From a checkpoint of a small image FSQ autoencoder.
Model: 1.16M parameters, encoder norm batchnorm, encoder activation relu, encoder depths [3, 3, 3], encoder widths [48, 64, 96], decoder widths [32, 64, 96, 128].
Data: trained on views of escape-time and Newton fractals, 72500 training examples, 44.0 epochs.
Rows from block 8 of the encoder, named by matrix and row number. Each number is 500 + 40 x the weight over its row's rms, rounded and kept within 0 to 999. All counts start at 0. Numbers have three digits each. After the name is the row's rms in percent of the matrix's.
# conv: 3x3 conv (encoder.blocks.8.conv.weight, 96x96x3x3), inputs 65-69, a 3x3 kernel for each
conv.0 089:513560502498516441512530511499484527464498555500483511493506503403573495487509504502499506511441501506494496488502485489527516505443500
conv.1 092:529534545478462522500516521482517497501634456470512484529563501610380484498460500492498494501498503483489488503508515526367499509615515
conv.2 093:459449460499524529497498484505519509475621453524521516526543504609438521493487492497502497522499512528527512510499482509497517491546553
conv.3 110:491512491447552474475509494496534456521494500490559481516518508535457457515468508507525499531550517523532516452506494500455526499538528
conv.4 083:498515498528411600503508483507447443479546379543473449508507475598390481509482473519534503533553531516537507488465508491427493491483496
conv.5 078:511497515530439482528523536529492525501539530522484518477495509433598506466507505466426482451313448476453479509516502499500502488533500
conv.6 100:502494499514490496515484515510501446555463362522486489532516507565414501509486508518515501515525518515513520496482511496486524487523519
conv.7 096:535577512520515506539540531485496470450515505510486485507467456384596499495519491486462477488409472494466470506484520491598529513418503
conv.8 087:464466459519422492494443451486520502544421475500530492486464473496539500500522497488484470483537469492473474515478493532599506497405473
conv.9 098:480531502459686521514463535514560525585502502523563513492515503510468489527533516487493486496520498499513512516500529516473472551515485
conv.10 108:467461470469517468460464479547503566534482478542473526490485481519457500488497477498488491496473496495488490515508506495507496474462446
conv.11 118:512534533486573526509516513481500490499577472483501488525537505575382485507496507504526501516566522500517504489509503514346505510577506
conv.12 087:528540539464427524502499501469452423491524431465478413534541500548375516499431490530552525555598549530562537526535533513393509499563517
conv.13 096:507464498511501505490511481501491449479513446489484447501433526421566514474465502483483466459408468485479482506455469470576517471446485
conv.14 109:493451496500489542484465489500510467525514422498511491514501507555422511509496510498498490484516496492498498518501514505467505494545502
conv.15 089:477435455518439479499480471516494503486438511521499514485463498422642515504500495483475483472393478496475480504478488493647505488422486
conv.16 083:544547550553485519526570550469453486448531481462446473504517518452580493463495499485439481475380452478460467499516503487410530497517509
conv.17 104:512512518514516500509503495521503473457602408500503474507530521540438496503462499529534524520528522518524517524537521503543531507498512
conv.18 100:506513536510541559499525511482493461471576438509471465546505503566425505518486489517537507523565520502528508530517546510485533487530503
conv.19 107:451435408486332440444448451540443533496492509493420510540487522462532535485475486537542540539525551521511509487463510520557491438355472
conv.20 103:511487509516502506481498503489531470465609445500518490509534509504460472461463490492478485497439488503502499503492487511455538485528507
conv.21 110:511553513497427457485505503481503480488455544525535464536513485498547472519475492511522499516507506515516501492504501509558508493482531
conv.22 103:526479569574588520517528519486461427438480425492441444468476515488556536500480509501500477477418492496483480535508457517593512489530517
conv.23 088:427366411478343461468394369555484535542463471538425468481488466459505517475489490475467470476470473475476474466478512517527521505435470
conv.24 105:488535484446434447541497486488525500520499518480551476467501489522319479514495502519543510540622522519545519481494492529429488497515510
conv.25 101:500485507505518485485480537492507500529589516519509525515488524491357507502479530490471486485464481476486496517512525473433477488582490
conv.26 108:527557549509600478513537534486545455515496527486561461475488505508514489512493501524535510532562521525532522487505481520548517502498518
conv.27 111:467425479531869533483464462514483474518480485516507488497506488538473499505489497497502498498450505499502505500489496498530491493495506
conv.28 091:513486436509559483502479494522498530443500510505482476504472476377572522464485491478447487484469483476469475503491540469450449498431492
conv.29 100:513536547480673503495535532448515452449633461447525471525524537511452506493484523495493498486489488486483485496509503513445530481574509
conv.30 103:460484433469588450473437488543451600552345560584466569506475480451537506521529500501511511498540512500503515488495520490539474497429460
conv.31 089:508543516431746477496501528465499513489531518468502509500495514468526499488523511483481487484518494477478489502503509517463509516511497
conv.32 090:503477503545489475500526524502507499511522519474510488524520509479508489476492489476469473473568468476481478498509514498385495522556514
conv.33 100:483453462482402447499456475508478491479447466522475495495473501445550527505504498497501487501584510504498504514471499506597494494440489
conv.34 096:507489527506428486486505534472512471531529502472529463503505504468441483473489503478447470458459449460459475507507488516355486509586509
conv.35 136:514496525511466509509526499484500454464600456465499463508511518536479510493455492493492493489466491488474483508493482524474516484539512
conv.36 105:510566510465591459517513544486540514515377576514499515441456506421547516494523524507510514515525513512513517482513491494557499509466472
conv.37 102:495469457490173469505498498573482513527467484518472499517526513505426503519504519506498498497496497512509513454446510487382501509515518
conv.38 092:519521531491466542494500509479501475479589461487474481514537500593332500496464508503521497516540520491507499497512503489366501488583494
conv.39 114:540563556522549511517547537479549451511500510481565475469488508498509490506493506519536511528563525531531524488502477515538508495488509
conv.40 092:465490496417840477488452497489502501460514459479500508525514512476502498524541515505502507507518511501502514498490513524490472498496511
conv.41 106:527473541497481524516522509507471432496597397454501410500498507527441535485483484497503505494500493490495495556516528538473513495566523
conv.42 094:473437471535941514476460466514487482524476478525494484490498494511491503506489500502506508503442509508510507501483500492542494488484500
conv.43 101:500546491459548459504506508475501519465517561479498492517507515442548506498505508507510500513515512504507501491502491511489518514460497
conv.44 088:443394444518272511479469472515502472537482464511539444507505498481529500508486483472463474461445471470475483498489511505478504518504528
conv.45 089:539576551519722520523551556502487508464540524495546481491473492434570478487494485442439451463547475463448471506499511479504491522478515
conv.46 098:530591532493700495522563537480502522468546553441485502501513514394578494481520506480482487496494492488482481497529501497437522524510489
conv.47 098:557458562504698483540589567477503459516568492437489477523510497492469485464524518470460472456496470468462469501528510513416517511605495
conv.48 115:541516568527464528508543519450505416446644440428516453511530520549463517478474513497509490493485490509513499498502479521471529503572546
conv.49 096:477465464508505471502477481512482485495455506534490503485466495401609517511528502484478494484389487496475486514492502485639498499414492
conv.50 098:472495491473350486471454505480454493516303521528423517468461496419553520489535502520515518514559525517519524484463514483590498516398482
conv.51 123:462474512490406466516512482517538474521552443472553452513524499504469500496477502522526501521540506521523512511494480526511503512494543
conv.52 092:478460452521476483499472478523491490487440507519496510479456497398627514511521500490476490480417480495479486516490503487652494500416505
conv.53 098:509497506504523503514481502483502463483488468529480459471445496444577529507468510486490483484487489485474481503499490514565471471420485
conv.54 092:485455452500423452491454469512472565473470472537415525483463461434551530493477487481461499477495486476468485515498531477501454476434485
conv.55 113:484488460470429498500475459519501488481521449547467506501507497536464500523495500540565525550666540537553530498503501506556483487457484
conv.56 101:516545505474662468523557507520544449514544459500541454485505536491478492500467506533548534533544532532540535506498484526558509496484499
conv.57 110:537537556519287482522548539495505479490471479490495476529514500489510485486473484506494504502414501485480500503489495489460487508493516
conv.58 105:466489452446322441467442483529492557595399561579505510537487479504485476520509491527537523523575519517528526479478497497507458492492500
conv.59 090:510515541479517545502503511478493489511559468483486484508507502534425506497497507504527505520593523503520505493506504521397496512536501
conv.60 099:450458420476339455478419472511444509532329523577450515506482481490544492531526497506513498510534508511516505492501491499651491484392498
conv.61 095:451481460453293490485468464517471521470568473508481480520529502532447498494486487516527509515489513513516493473486507484444503496524505
conv.62 097:472449444505350495501457493530506505466490531515455490462501489410606505518540484485453503471337481478462488509526563492632519502361463
conv.63 086:484444476533367491507480479514492469484491477529474475501471500416612505487479484490444490463243462495472486511475502499591515495440495
conv.64 091:491501509484490530494515512515517511521505473525464512520449535457368520491463533514543520526596547509544528546495533510457487499510512
conv.65 096:498457466523277508519495501497444523480519497524456554468509513512551572506524540500471476486435462498471474495492526472484503474420508
conv.66 097:493534500446597499483512505480520534457631495482505504546517537546446485489457510492503498508509503485497495506500481517444499495517495
conv.67 098:485451491506521553484467484499518474534502437496517487506498497575410504512490503491494484482544495489497496516494515507461492496555493
conv.68 094:486397492490403517488420494499518445519472445515530495475422507460566504495511491506523512505503525521515511529469479513601450493434486
conv.69 103:464448433519503474487493488562449589480446430592466556489464540499428499492487525523530530539538549515521521481481478487474460503497496
conv.70 108:456496416483519462482441472586420618543309516659461566478474491442522507548532531517530515530559536524541525513507507472508458546459485
conv.71 093:482448503426776483461454491449502475432580441442506470516506529521421486526524520513519506507560515500511516517532545499402503493495462
conv.72 100:432404433530279542485459431554506494452503403515479464510533499498440484521494492517518518502471517513516515506481511502486491498470507
conv.73 103:498553502481731482521531522471477486436550477443528477520501501400535488478509490476484476495516497494494487488493510484430489485446481
conv.74 100:492489495550483583498492496504481454517506403555479496501484503573370491538474498522538516527535532515524513497482509486466502492480509
conv.75 092:508488520498480514498509510465492476411580408469464447468478528457515516439465492466454469470383463505493474498477504519450518488503501
conv.76 079:510471512536554473501517523485512500524499526470523492491493509453540500479502502464423469435379438464450467502499507507424504509549503
conv.77 136:482451450499416519502475469510470533486520471515457520513499500498497513495510499485478491477452480482481487509490504495479492490486482
conv.78 084:511534535489573529510518513480501490499574471482502489523538505574386486505498509504525499513596518496508497489510502514345508510575506
conv.79 102:489471498499469592499515502476496417517524376493452438500498493561395511490470507494498501502507516503507510512468508488445502455498465
conv.80 105:509510493523571444527553520538529426534521476516527430487481520455508493513487494523536519525553528520527526503474445515547499502449504
conv.81 103:529602545492761511517544523452478456445603456437491474538524516519490478481501497482483479485493486487486492502497506507438551497537495
conv.82 107:475488427484524481494437484540455598536292561586463571496460467440550499521542501497488515509536510498509513490505521482547457510421465
conv.83 082:489435494519472468490502509470494494526495530472530503495503519432522504477491500456424455418366434461449461505505498493406501511581513
conv.84 092:485445465505428493511475480501496484499452482516496505493444500406616522502492494491480492480517488495484487516466505494603502499418492
conv.85 113:511435461503571457504440438557503456542521411570457456450536514517480474477474474527506492530477487504494472489508492496512481481494498
conv.86 088:507553486498507440516520500498482527465486547499479516491500500390589504487509509499497509503418501504486493492499499487544514503444502
conv.87 083:513535533488570529508517515482499490498578472483500488522540506575383486506499507503523496511595520495514496489509503515342508511576506
conv.88 105:490459478503495482491505476546539546497548485537512499511496502476508500513507496525532528522518534525525529502500494486568476494452491
conv.89 100:490460493518492508500481480522495469447513448544476474504493515430536502488468499508506513509416504525513510533506508508591509477441483
conv.90 128:519502539520467516504525496475528439460605449445522458505515520536471505489471505493489490491462486499493487508490485522472522493555525
conv.91 097:486474495496409456474451457486503491485522507501500471465531478477521491485507508539546528534478534544532523505490477512591486504465501
conv.92 104:528544542502502515507552513475484449437596420479480435504492506523474504471496496489483491489476484495493496536533516504486558481525517
conv.93 102:486505497448775486503487515472503544482565490469493507532526523444487499505519499479467489475464476472467477489505507497421479480502483
conv.94 110:482497466479443529507480468528492499475523460539468512501510498540448503529507501532553524543599545529543527499500497501569484483453489
conv.95 100:459496490474331446473477504510541484472474528517561444518504462488564439477499444522540530525530526533533537458482437483594475544475522